A small model that predicts nearness at each pixel, trained from scratch: decoder norm groupnorm.
Rows from block 5 of the encoder of a small model that predicts nearness at each pixel, named by matrix and row number. Rows with one number within an expert belong to one neuron, the router's apart. Each number is 500 + 50 x the weight over its row's rms, rounded and kept within 0 to 999. All counts start at 0. Numbers have three digits each. After the name is the row's rms in percent of the matrix's.
Before each expert's rows are labels from the 100 images, of 14976, where the router gives the expert most weight on average: "responds to" is what is common among them. Only what is clearly more common there than usual is listed. The data: rendered dice on a table. In brackets: how many of the 100, against the usual share in percent.
# router: slot weights (encoder.blocks.5.mlp.router.weight, 16x192), inputs 0-191
# up: expert up (encoder.blocks.5.mlp.up, 8x96x192), inputs 0-191
# down: expert down (encoder.blocks.5.mlp.down, 8x192x96, transposed), outputs 0-191

# expert 7
responds to: dice: one (96 vs 33); total: 1 (31 vs 5.5)
router.14 088:525526455555539474510453463533492478472580542555502422403456535433490406528497597497449509627451446415469420565525470540489567479406545463529516466477548468511451411541465521477468501433513398576482461451404468407439498486504525511521478464540422548545517526525465488343506548490425598564586469490454459530498477500595469473498492510517516498602441421351489558489549510474545490504462468562438484474543461541437479434503492504457372448477531460473558566453513542557500513486404593564558419503476540431489547525485464499496425513467542466523455546518515495446478518520455437430
router.15 118:557581570522478460524522505446540514430546574541437422430498522395524503505501506509454487560509543402536375549569478465510532410489516479565444488548526506475572504559527530506479519534514440493480494439452580436451463535423450584531571525496533492554553407449630464496515522492464631508547530377532552424512455461560532492509560512574474544487489503410467545497522505511570590472411525579478555551452488547465479479487548427434442444493436467517463575469507449584528479387426519499523538581506484490492520432537408570447422464566581515538479548528475431448501437531471451515
up.0 108:567550512513526520476499495495472425476521509569515462471513415418488438460456453524537528490577523485520371496557394455434516509534528448419377500542545564462435486475557456414450541519493495432537531454485562506620524439398445524539477440586524614574537540369510517521514457548492526506535514488586520449522487560434601554507538578497580565484489579473462468387553570574457537517495535527500484483541552510484603495550527447498563430510542466526582494478458358536491563533479453530495508541461434508438482477543491566525552488524442526441521558486530443450540402451514469512
down.0 100:521411420480468454527472499598536599517452457483494518542452570583538524533549570542520494518473461536443620527465583504507465456446502513484549468451494502578569587520471602515525400465509500504512423565513406500423495555543585427490531608509456490425449483606512437452492560493452506508521540583429490541515543488533412416497450508493418378543515455535457529599412488489507471458483484540483550568487523482521498494459432568499480615463485506481496519554470569471449469451505565463513398362542556512549517568462509405429439534467592433514494460503480561498506532512509544501
up.1 104:477425449474481433450498542571552547516478449440458491550527557569568502517503573474498482532447557480529579521445595572507524550478446492453472454426546443460563582493523614574519534439507481448494510492468365497497442514581485488444487546378465489406502584559548507473494527391431496414491450467505366565502479399550460451601462434478527430528465418568512472574500481533494488415527438511476543466497491509485462473449420670535518521534469539578497506527440547522538433470475512397538479444531513454563536525495569479498572495516497531500578513470519556496451536574494521470
down.1 084:468536534538509496531497485461505499459486567533523475468485495448481507546582457507510493445494430536546405507484454472537407469520527593540488506614510553582458383328434423454497505559435534562512524496549559623512570493459495482516581468609495450517439408481494530533461484555542528543514518512520575449521526572446516478429535504488561570517447529467514550470442452461525503550471584474552492438470495384540493541565553414489530474459494482477399547490538483446387583541477493659526502541469487499486431510521449514448449440463463465546421428556522470530584408435525487467
up.2 097:486523491479451515557490408468470505562496506528578582472381551472400421543474521522460496485481514498498418481489433501559412446517574455572608513474528501524424534531496488533458541493465579518538439427614540475388514509544558470592546537496487475541452480546485553495523513557498532504447547563546486474529406446554466485426477504472491533536510506508484574486472564478493466495507624487541560535482471406675513561522484469443497533487527513363510491455506585353443435505525469531547478478470493506522440494432452468534492596426519479518490337478478513536551465492450563458
down.2 095:518489519523526554477518522455523460466574516569474453499557487518474474500501487452521506521475541515438528453558509523480665566459447558455474466485504464431535484710495466462540473510548417514464522483397512352547479490466514515431456468503531467506506484444537468444488507439556521510522520511421506604471570492482575531537491482523486483489501517513551469536479475517517478487574438490428471478562488668369513451445535502503503486503507473551519462517514474608569447474456441469468541586464585483435562504526507504499522484561518537479563701502438495395440595473541531539
up.3 102:491508552616572567562479501455483448502420519490493453530499509452435445498497427524542537445576462504488513510479403498455528460468557520474508539595456627444536490501506435472482535503518509476524426483451459524500453476342613463542540385571598585466524548482464542518438489573473489468522600506536519427463419573460508550488497599498568553454459576492553476415517570553434510539518622484564505507494499507508580492512528476482484543555464504409543463462557506502503593568596472520458461521476392558466427505578525527544504445528415507511552512456519563463578519495567573529
down.3 084:486454477319470477468516518530520508475495516512545512449466489519493480473534633521498444551521558521499476467520525433624506523532516421499479431363558464564456554464542578491525477474506509488565529548470458456558528533605441536540426543431394486503473537477502514518499494468537567481491447569537481528551598415463430439527494520535443477563571509511433527525480536463537467413588495560462509462427493531508468562369449495512536507440564468547550554515451541520433409399462510510574526398482591476486598512448482457555491574505555509447463505537545463437376460554482462517
up.4 077:493492441496536565556452525547525521463476487521488465573569482456396444507460530543588456530526433487523469574458451495484549566495464587401415480554549574492484482464490481398528428542499411429515521570398360498639459527462506529482450479555434534523514522535514471502450522596455527501528440465480457529472478540451494520546452607447525541456500527507479365512463479535497523538510515519478444476496557579436507482504546525494530495430576463548461475482553498591571566485523504467508419470524490582527486547557637541530523467552494479401574536567540644456581504425564495497
down.4 081:499553487574553428479553501504494509498444461546475517448407466522584526472532504484482528485545482487487561454484563506531358433494522449576511429490475506502515543242520610561454532444462634554528505450623514675397531476497502485511497460424526503498421523508480546482527510442470474456445598510513475467510474474571471407477570505556453490502509440455509566500563476486555455479454530509535522516450460376624505541458464549482528476499454543455492505505431494445485480483521452563528478457508454494504499476440461452510458456472528479567447443503489458510491440556460532476
up.5 103:544531483535494485564489421500524497517556517520549560463414493461486433497480537511464519523453525461523430571498438515493409431516545474506526540505480512522437456546513525513464501484440590567547408485585560481399564542526594486591589498551498454474484475512569532449550476590476513547480529462478527495501467507546494514529476565489520486550457525456486521472464534487558555488475544481449485544491505420722573576508512442450488445461574457408478527501519551292381466500468517504473486513473536455474474498516458467490439579436521496550465308512486562563531463486494568520
down.5 106:503465512422492533501485503457456454503546470537529478498530540523466503496507487488530515495527472574463539518527515519529677556503454489469528520499485502496530546718518505497587498487536372471440526478419513328498466461470488507516458528470532498506476497498489471494506514427562486493558527579501501546472553506454497505460483457500473504478503526545517495521514512552439454476568494523502460489508478681344512395513522524505574542536466544526513473508474490650607479500525458462535525530492517484534538494502499457513521527557505541466506719533499461352493591488452475500
up.6 107:495452457490535524580438507492524490438463462504509485604533514483432470541463532586600489556503466479490526544403427484518483496484484579413490479570469547502521509520472504470512423504529474481521482555433394502595516497497545509495560470594478484485483507568513477508444452625523495489514489457494477523464552564438501553578457637379512502465458560492456381488465468520518523464456493475531444482480555494493535505538524502523500471466574461578474501506561506447525583506558544487494449492533509568490523509602711469473507517514510472430604456535499713524563510447608499494
down.6 132:481590531523465446417504474512522486563539546484555579414445462489532497478538505435409501452478518517546556496553581491524542470541518475601515487432487501495471510381494536499454574426406554559473554464530593469420506494466482447508448537366506479506493496473456538511497554406483511507423472550545508466493453434527413435419571403581454497567508408511491613484554541484485448553497510571500557472478437543462466497438481481505537515495415561426467502469477508548464437533501434533509477423501484454543465514356387485538513536423511500563409551530511374438456482587423461484

# expert 2
responds to: dice: three (100 vs 33.6); yellow die (36 vs 15.8)
router.4 108:486460452480524462471543431505481559500502444490483621496450490516531521540508556523591498434507450556521566392489566361534383504579535508494541525481435530602423536540542478531491506534439582527503564558538563511476506491572503452442528560502536450453494550526486470653497465488578416479423493594521542553435524504437554514452520502489387501408594517589449460526446473455480480536537547465586408541476512433549533593572490503582555510480476490536445426603467496462399518534513450495536581441540485538517493547431471484586448550470468501522462425514470462534499503479473547542
router.5 086:476527521500563495456554433410480508493451436448468614526454498548562603497387496469575507460440494533419559469482542423498384493532545442434507528442426519575469584452508452523567482458425587501455528481568557501499509444542479457440566472498625459494508455503508443637493464502633410462388458535464535515492576503491516419512524491507372421418584501568506465535445493521485464530507475450534503522510473436555517571501471520588559508546463551513452449557526490499398462453512473504438532556535416430478508538463503475477496524510444515586431452464496438529545458535495534493
up.0 078:530605564458396505372527498562426414560487502442548508521462505593553542445563460367498444474523540494541517487421537548529511487511532399551484527375526447515506485476478497522445583496453493526425545448525558559479504546443500467517517497370587540549574535416469497515508522421486544483511514472529501506506512472588534474444524399625515427504546465537485437498585572455563530480516501490482486473438509494508504500463471497459470505498390578427514501466490509525513480547504516405507495497549399499488393433446461554545533551458468570622471525503493475504462429606418558459
down.0 078:520455458524530495551458516376555410448462544493502538505534531462491435574411422601449500567535497500530440548505483540493505534431540590458485410562539556510503501648465519520440469482542461517467461496440525347519462462615572494453542471559492413504459523540456545462506523555527573560465520494451465527457590499462491568540454569501510618560478535549551478516485509488505464465471508471558496424578499493520475473548528540538534515556561424487531554518599442487510505461482512542528396507420512546538556526629550456485540453525490511361609467527538524476568561437567481481
up.1 076:517498555528465438516422558473512485462592550568537455462566495380443431488557388477406521433492481467519456632521460459471528436417498558502519498606537550432538549558493506411495505505526475533591443503462446414536535458425519446606494491510495471558485376496452573416431489530501583508482508454554489472530440447556508497619495577455506621545481577481591509430499555486475562507385521571493584500458535538477519480470531475467527534506556572481515521416549507503539476491469498572462481552552471510570442455546537473534475486561521495596531521481536560469501423422455487502
down.1 085:470514472531425432491590475488476499531479433566525602514432505549553534488514629526589499515475544516399556401509556440563454516545484521504501522408453430542412493361629498573491541504475534576451533499482520531464446530492531496448468537468552461548529512549490521591481461453472410483538538587502496537481480520417495539441549468488453460441508502545447480448511501438526450575535528433504422530475521458525555577476484486521506520424462441439495466600468537426444502563579419563534538408450480493441522552410519496494411613450504449493413429464484504528450552512393544543
up.2 089:415568403584483499484455437537515531528579400494572457599518486478483586491538459453536566489517450481446527569467615523483537583446489485421457549496556485509576474455607502468476533510524474494547530524480447492545481417457447482544451498493549466480558520529425444471466495479460426542499415494518459567536470520588567461548455522466512483495489385466367452583476483516596482519465537579522558513486616526467512462516474574500584499617498455495549475438474495524541593499478466425529467505449585427483516547485552469535444439569526475598516515445386567491436547502461564432
down.2 083:546504505527490539460593494417510475507533483483511595562429552486487542663442523475542476480496562545565515428532471498575482418575542472485536483515468480587458460464518484574511497519422475505436481463443558386465524519609453517466573560450522448529491498528547435560435406430691514459405539543561513465435473497448488550502566446501443540381480501582532383468461549445501491550471470439483482497491490592421459509479571503552491515522391533508472582577479509554451473463461473549503476478548542504533457522478519429505526524458449454493478499570560439486410540518447503477
up.3 086:524467582562499569594393475429521470472510531556457507481523523440426436572443452504448464510502470472561463528505439501532500522461550575554540513584519470474466552512513626482383438510433483522556403473508465492527455560514584501551467472601512444547456465590492549362507504607535633553497520495449487487479470485477468470490489621356514479541493591474613554526523492436517480566500545403454468480528529527516524475515515466484431535513539455449534544491544510484494486422498545537418439506392620506513507498553534465407497521501542494469546510475575593499495536445517534477
down.3 090:421598546433427525434636496564482538547599414556537492519437447475534551502557530491526539450460490526397551472537561540449444484476468413521444609489462420524497466430592388508558601499474537485487562478538509556480538411504394539488488475450562468463530466435497454582490476374451423534500473524561508518605458468492591538490470444513486446471495395486449474461469486533486485532490472549482524528488535487546547545487503458494513467504427490477466479557502460437503458593472394525446610443588454484418479544418502501531491523498456475537450432526449534581449500509411504512
up.4 104:514551520491401457410508540574533503567639465480578397470499419533549486467585465417488619497548437503490394562522545516527561483481471498477493490496533580449541458560510515449545623417493460475560514456449499431511491553448410493515477577464501459514508469431514474508487497461505532541568452499537520551463465510622548521541477426559543535614495408490477513557476587523495518439432512588497540547522588584446535458471511538441562550572503472509556492415441453540487474468419528461543570542530523472522496525436487510570467533572519537578492534515471473410419455464426440429
down.4 107:542450520577491502499599416475546483533400460524468643537442544536506516566453612449594469525485522569490530373444532407534445510547607551510536481477506545580417526413510491548531461522477542524468494519517535499437477535606499440479575464509570475490479522573503437562470464514614459461440572518493509488480492528415506528475563508481427549410544604579492444461476501383515484526560494423579445513488495534497547520520476479528524559447484410501465530569441517484420536553596458569535500472439503508520506530472534485460411588398494408472470496513469527500505497510476534586
up.5 103:498481555485511530580438511437557484452490568542476496506548521409389422573521450538475464481508449481559439508497378487516519450493525605551571459629491527495508563523459550433436433530499486509580413492471429430539484477532546473606511431603520456589467402545492558448472468606530584509487520428465503432534466471448479486546482665371477564468515561480628513468487486481502509520464552460492515490506509504492529475512581469503474501489539529507470517489559534490466493483494525616398459515499512546527460491562592473453485438531514494466580516461555587529575506416547537518
down.5 111:502538505458398498430570512535456488561611409559510517496439424492543551419505568403531546475497527525422556468467575524518475545476514406502509574421467367551447464425572491536489565500417539577486566505535505558452527547454436496488472597426596527448550546468488489550566453399425452525487520547549501581481494527515524527497591460477499386529461410484436481480564534458536490530533497535490451509515531485500555579457477479426499516490481467489572488518428464464499464603479462462511598440488530450432493479414490555537437587497501494544439458453452494533390516521378477501
up.6 091:558554562471466592494539504474384335561493468460551480600465526559543469478549492378516456425513519527561506459443493498532482597528564390520538515446516417517497472454439538482484583510434505514354502440503535551498483491503475470509526505492557564565529580450475514465620442444515545446502495542498530486489519518520507516447549411540493422477556497569520424530554481431546404535556503453528435450497457501530420528572469464538448502451430502443482513547512541478539482500483445482536465499416396565550375528472569538449615515448446515509498487503450467513478432546432568452
down.6 092:486502453477445511550492481538595576458534531523457478468570508450443510503425474635460521599520510487469489517543520579532539466507473601452447498502464590495565591698468436530484475518571468464505484505446457419536470509528493554508425453540462431510477515538535441476496614479447545594519492411501450533500565408513543465581385559477542620573496480443602572569477539561458538437470452540465582483493567526491566459495533500519509564562589489541464500461514447498501493458513517429484500511577564509505602525541518487570505478541573504481588506461490566448517495471573489498

# expert 3
responds to: dice: one (97 vs 33); grey die (36 vs 15.8)
router.6 107:522561482590528522557572527472491467481491538591563406468558501430465446448484535470491497575532516515524400553529409551496575493510551446471466460465553449508546474482519537479432591430510366421499498491427510494596509448479483577505498522543503555534494561457470590446531499530476535571534509468568565437517503489492497444445504513496621634467444466374471469420594498454582517546573528569544551497532486586457502442603521508489536456499528418435612543476468459523533495525496513554514444604392473499479415503546510530460522420519451491442524561441534503443509467437503462464
router.7 106:469559505581558471549557538467498496401465518569537365491594472451516505427531481531487523500489560489464448581507449498468567494491498440447441470501434533484525449477499523463472551453562438470554530550431530527627544505421459555457542452501571607488552551464435575511492481534480457460536475436523625397550502507468545503487525569533668588514422515396480493408540482517528573516515483553527536498486529523459510447569570492502482423503482417488586518439447473526526538600506521502527513565434440464464429501563474595542485432553431463462453564450551506453489467451458425514
up.0 090:457424440467560490479529521474430476558584415423470563582432461578522565513439500445530595466482514521476564503490539428455420528462462528417531534519467572540496527417520499465448490446414583482498534514604547581475479436567467454482456541501571475433442487540402576587484542510558327498417449537490407590486537506503543531523528443486431485504618465550581477547565583516479425546506413466505452498560512413525501519458489531507590471531550519514461446497521503477391538490504439462500527497536466475492480593403505411509481550511459552518503499457485477573517520465481532538
down.0 133:506402447521558478519461559551467513499594380554565478523477420525565526470389576507541628491440441490398492557466554498462393487403426489451489498527464454509487496417630541446451479424456542507526515563528507547494535505524466532513443532592466472448453493551499517501566466526458481604480463534444436589480602530536501471571487478468483442529537525475480474524543477595530452579507495529457432526632523447566563551497480465544529523525557466549605472455446480472465531485410526463499510513381586441447545582450484454447442551481538488453510439510507524554520544480512531467
up.1 098:547503515551509374531413546591557591537449561437512573472510512478502531459451434512497625474558563512593544491452517531607489448462475531564577522487542494459510559512486617578504555513522568423513403490552431514501452507470488427490520538453432505533489498487548561487564594531497509562468514502475421480473397423570528475448490531542479499597510461553526559599506438460401519540455634437524518562412472466548494503488445539441538495537476485411539529441472498432557408467502562470439543520456515488547518468511526517489543489509477577461552467466463550497398558463492602557
down.1 082:419466472413478522486518446463370459535569527547605458517474525541437473452513514414468440437418419502402553555460487561425559546521529424505476589508505572448493487600531430439441441415417518578477544455466537431493616461442507494516450461512577503476507505487500522452455431521540424458529439584524490552539607508451440469490461482505510507448518494488471476469476575534538441483579503488506506522604492606454557480515451460508485484499527518515518536412477503536537497540439392436559445470434523509578487548455459483564536512433419389549502526491531470432594527538546490412
up.2 105:441545496565530555520579426491533488472415455458518519621508583487445512481435545504602549524485539559426553503467443450525475460560486438479458534444507499536493525481474370563485542490453514454481548489514412529587501397476495539388557418477606550469542507506456548463451441531555408469441487513653490482422468439428573482540456526493542534377537548529426400485539482534456504526497514497585476540460522482447496562556492460533431477498437516402561505472552473486466536465564524540446458537556451494408463495513624454521494494473454442463521509475525615555535473563522513508
down.2 109:536414456481478471538446535611444571548614423565594445526515449543510482443456504540473567467446476497471485525507552501531483498442492545495528466527526509431499475405638625420526476423524516521563460541534461570469513527520502488597447547520404489476424576476548484488561530519460560557526416506416369526504490524615451528519444511491495426561501424488446504552519503529520410542446593528449495492555550454508532520424508496492529561478556493493512551419414566486523420513399541440553521476423628468553544551452487490476430542480572502494481519507482526532500495502546575429
up.3 108:524473480463554471620338589516535507522564496526515480533429513428531383512516445456480538551546483470568477522411452445561470494421510552574570504556522450503444494517505552456516490490448581551550411468512462490514478511520562500591481594549411543510431478523527493476568474618488563558475563516427479469584495538583461486487563530428520448600472485486511430536541448450459483510485601497486511440482464464572485501512437516487518471473533449463460517512483566367515475439472525465471535515438565493560480537527602504398445501428547466471529407516476658542476485464487546475
down.3 101:508493528543445512442560420479550485547484547482443536453483535504466473510602426485469423442479544538528523439537528547476593540611582469535509507467517516503496485578385426528522505531512449511464584535519508352437539544464520509462489449434590479521561443464477461528404534400575511385541521512547536532486526517482535531391536444563502562468540539570547547484480588451531541402520478518525499542522481601416453446485503529432461477466422554523470501463508519604568508562574450518570501498569400550519511444479453500581549548511448486567478605542470423403492512548471518453
up.4 094:531425528398416469509451577505514560473549518503508487380509487501521517446567401521381445523516412422545446589540521610423499619527488500484466502499508536523561484501514602496483457523526521487549448491525617500446470609497501551482547500507451473494518516491563470542521516509485592479592521476390538505492568508536474437454478460537549475587424453429557578559364499510536509435584501507450486471506471484555546445469512505414471466491561473581507523508466465495517471503442494439478532484448550508534539418471369611534504516572537470542490449514518399471494598415468465493
down.4 093:529537512590555495528568470394454424445449469543485558502502556520530547541438529439501495456531476598505544405543505437491546483455500473518551562518423384554465571645393420529449479599470455518412527474495504396520475500449514502465463555459602504504494442527438463518442460471593480504419578536538524534537514550375511597474575458525433490478569545587487451473517476440515559532460447412548413577488530565493496516536483485539516495504487508513513439584495491497504561516551457623483493529521415503391485454562511524440506492480467517441530511521518483419472518568456480589
up.5 107:522537513501357428522565542510509527449457570507517455438554511447518524397492443541421456526511518434507422525555506629409473488546445428505398556459495549507606530485458549556436495544579515405467456495536592527489515518431488534469572448510549518572565504499514520479485536495496564465543547407486555451467507425478490467454465482593588557496456489449498541504428488519501559442484511529501500579460563453536573494546574477397466440580492497487531562411486424475559491552482549428431541524438443513530445405553405594505511473541547487474537461467522401498517572434491489586
down.5 096:514413520497515543492542456417471476534499396564593589508454513561515459467446534446554523470503453606411554443477487465503515533483489471511609522539420451534432523645566427479458494512413449558548553529485455415505541496513446403444414559487522488510475558564512460494527366472588419543429514657503471593443561521439470526455527488476513450455560514530472496525535527412502464523526497412538386509530527526452526542511438461550566491496568466519479398556519524516423482512494474634489494460469577516422555478454514461485501567497532512510521525540535498495456484563487489532
up.6 077:517555592524433417474526525498525568475562458409533498542507472494631571412524525506499574493459491475463515558517477467491453481537453407490448557528464537459612469491581509460448534468522541509568517410489519527519543427392455464501589448475584555512488507475505617519567491528505462460522470439524500449446448453475508440588516524576530520461513468513511442452453452508505398464561433515520455561370582494506585532472476487480421416573479524494549569456544436465479420424524519438404579508455428386470509478488479486549423528528524602508538438502563459541527517512515420570
down.6 074:482439440429488550537478518523441487527501524631466557464547561526465452527470515546500550508528416519442488498511549524601509524437509523492555522541465456510448610472486496516568408524507520549519531577477492527490511626529481503578396634429431479487479524555529436469418541497621547529530523564431449557536576498520447562490445410464548499511464535478509521494451544500572533503416568475470414516612492517539583427493493473437524579457574540511490421430481445544504543563413474502572519554463624489523513514452420464415448521503564344507469502503488537512467486483502530526

# expert 6
responds to: dice: three (100 vs 33.6); orange die (45 vs 16); red die (38 vs 15.8)
router.12 063:469483575477521477469585463469459569442507533484464593516416468556535587526539503504483525460429544481469564400509526538535384491599483555525444498458438462576479453438554376509498473546512509502501514493620537564479501432583456464517517442486511407474485498609494457480494551437580415523371428515482512500531475403523569444449460500533366535390577407549579460516502435482503508557495492511516531574514385418556533529568515513540514550501448578525430540524556500435456422497445438518429539457554554462547497583465507475526521463502502502558468458517513454554491497521477521508
router.13 068:447508538630517505450491464423462546446537568459466597490488436522506581569443508503473439456470506569433601431538553572493398477490425499518522541524380506543491490437549443482503452540479535547594503457574589547421455415547459454527500461498579484506536545512386570494536482449510363525446502507564510474547491480514467411524390474498455480479556490507584479519445444526494443610534433459397537560471447436542526583526561460548510472535470560545482471512514535410406469469450459543402477462504531474464502540491479447521478421490480585565426448486515449542473522518468507507
up.0 086:476508482514567517542497584444485489490472534380551481534510481490519487583474490544487478605506501522434429514457419503499519515428448494397491472535548577515488531493459588520509457508471497447575451488514448528516454565517548571529497411579541573461480495479487524505483497607490573464386532511449509441443524486468442477547468593417507594410486587491569505574439507525559480490497423542489566515650440486517453478451486601557477453536565449605530508424531534509464496521461506516570352514404433489460448543549557496503522517491551461446593464425558580536523435462476482580
down.0 086:535488574434430541471526453510442539450565475565468472487535542499483537415541488443517543414529511488586511502548553538489519546530535517575535511466440377476484442472580481472493582488531484528496555508509566547534544459472434439478569577404443488459482437468587504495537517432498506427588433492542474556641473605482546509506519412498518412568530429533466477474512470426530477484526512439556402466404516482509548502569502481509518488483429522493482617536479465529552415500523494482442685545521502541511580440456495529483542509517396619554451517581469463510444579522507512435
up.1 093:487548592468390528388522482549462502510555614529501449459511493505441435457591528465443438387499483536539456499555522511529517449582477512593491499562469480508512407516483455483461513475517514574559545511468536519490605531467427528517463535455522453560506472471526448475461479394519532585562466478467593483545496430465483509487519476567545568513550416503527510422554489431524580420442487553420525477452485522487442476502586471535500472440446605545482522446509472516515484551512436554526661412593479543515533455443436540526528483572512563531480537511523392450419454494454426381
down.1 089:544471411584624504552473539466493462509472458464550571488489547510509473522457510455526554593491486517412575550475459475339467541405492489436521464461552538517448463435533498571523443530528523496514511480491486476472391464594485424420496445539420550479503580541431434470486455600474429524424468554488455511395506586495509516479457508505472463486423526458528471532504476540477455534534496481521451467569462487533492506556439521462503524496626430508510470534495527527512597497517558451547279425416509488479471582459529456476536520431467412431477511548495536483583538481546490556
up.2 097:467511420486467487448502419517524469553478388516457516593486522600507586531518511439614524499509482474585531472461587456556468588573431426573514505459553468507531514461591486525485517560503539505466588544499500570470498412490559442553538468433649426457557583581419491505461560440491457552491482465520475568558512449532533481477566419574458511454521404569469439477533436446396447559465464481469420458399520481529465502573454581481486578558444499451530487534510507502503530566513490475495546433552500493570429543465528476476448448498457539569420490458412487521447480517465577461
down.2 106:502545513584501509593490474496537546472565521477500479503506525443432442545430513561491504503556542502469418551531426510548521402545540503455496458544554602537555491750550548491474498411490477485469375471473487306480482473486502533520451510596492476520458538451527500424506532583508559496487522470451457445448496457517568514598420541452521556522492566422559508526477581555504534477498471560511542522548543532442573442503519427464446482484577543492566505474535506499526485402409554517521463535438527492438540491532483485506496551538587510424607475525459562470547526513522485513
up.3 089:533488596497475430474505572504467520554495536386562517440498410497468489458432365489436527415376527483493513518509437531506513403441573584509484434503413463515460536480494516435431409495445484497542458470486511479482503557510472459491488493537468517604387393423516493468502501538547591533525512534426494497477580415490547431469537580527446441571514505515594562528540587515559465501439487522516601521573526502492546520416504456502477417473519568591517526442469532518512455431434442495450552468469406537459508501481478501490577632485482588529529502477628475463520455523511459493
down.3 092:527526480510510528487510449447488438492524447591481445489457517526480509524542552405490445547592474508418491559516536535385467619456433457523481576521564491463527462444498501553649525539582533517548568474534493619561459493462496515422544449474585557545586571529478555496481450453477430486464496492551540480557410588511483582500390439506592533407479489482472465480437384481505516473581484518462411539440463447499485474553499545460499490458475474490550524582567520578493525517514583552529428560585505486524555451517492523494556442526427453478450472552482432505482562431421509619
up.4 081:468485470437460468414551471543524512490476450538450478544480496535554608511535542428592546463436466516543485494537563496522476556527428397561449555429593471499512478456584432509451516500502502478491611554521506573493495426458542506561532473428608512465586585535379540504460499453492402538472454477599543512595507442584479436496533398595488495424500414542463443429444424453489484531528431534455456453426477469503530496621466506495485498551408506425492517517579458526494528556491517517474570489558453430558461557467452503501469432526444475568408481415445487541481485572456514501
down.4 098:500475494626486519552495477437519498467569532507503561504527507498477445550440511585462479548572532483511504489518453529547534455566536541405506429533559510569528516721540527521534517465452479461442427429483520233442451525523531472508501507571534439514432487520533422465500502539611572457493492489405476503430501485498514571561417579483519566523503571438552474559532551522551511529422481483532505483514471497505533514502521480539522520504547504544586486486502495509513499413463521490495424516510555496453593511541511448555503545558561522431575486595515531427485499398541480491
up.5 104:505468430460568506535523529481507493463521451502527498615510507481484498500441454577560537550483560521392453524470401507437491487437401484416412576528487606530472564499488514462481462458530483430538477478513476516530502451484533520507479460567518567488489491523497528570476490571529471458439489548593439520436594521506472443617403560456514558457502601472561472526429595597480457540472425547514520549639534494535553488467482554551523449575596445599533477441538456486499567430454524478500392523491481421439532494563556501494508527535529533473570519425564559505650512459524478571
down.5 097:516534640499457479479465508450525539450536491491483517457519484501540518512548555414511544461547459477591507474531550469553541543574509523576524454438460442486516390504521503504477535477494515527496577522488552418483475564510396434462522600413409509496496480466496502459571479454498542463552450505429545473556381567454514511487508522564493468511490461550442478427491433338575526512504479462497441536394491526488488520495516451579438442482400549495484613481452499483470428522524483551470655652499511487490508393461480518528521502485473489561450512552498454527318477520432501492
up.6 091:488471503522534501570434574445450518437483499422505528551503534539500483575475443590535494609477521462445458519472428499510495514423429512411474499516506616520484528493488567473522457528511478516584442457492487529514464529526545521533491409580527560493473493532513509552477498570546582484421543521447477513467553508502508392568405561444496550412490576445579494528424543580542461488504400492475520518656486476517505505416496629543494409567571482593559539477493503491473465517414517475494315520451493435488507536531558436491508518536534493465590497448572589539509513449484521607
down.6 097:544520565381444520425550525549497547481562464541512403509505473508529558380543542373496500420554506530587518452534527511524488535568547473566527563468443369439550495511519475500554578469494511499451559475497508538508542489456480453480526571423485489451507504464522509465572480432453483415567486496565497539543454575496479595435537500461556468599527461553437509504545452375534517528515516490538501531422511496489495485545520458518440490489406478492499515492505500509534453477527510599510748607493506557471507431467491617485559513530499562538437527510486439497449515512448470410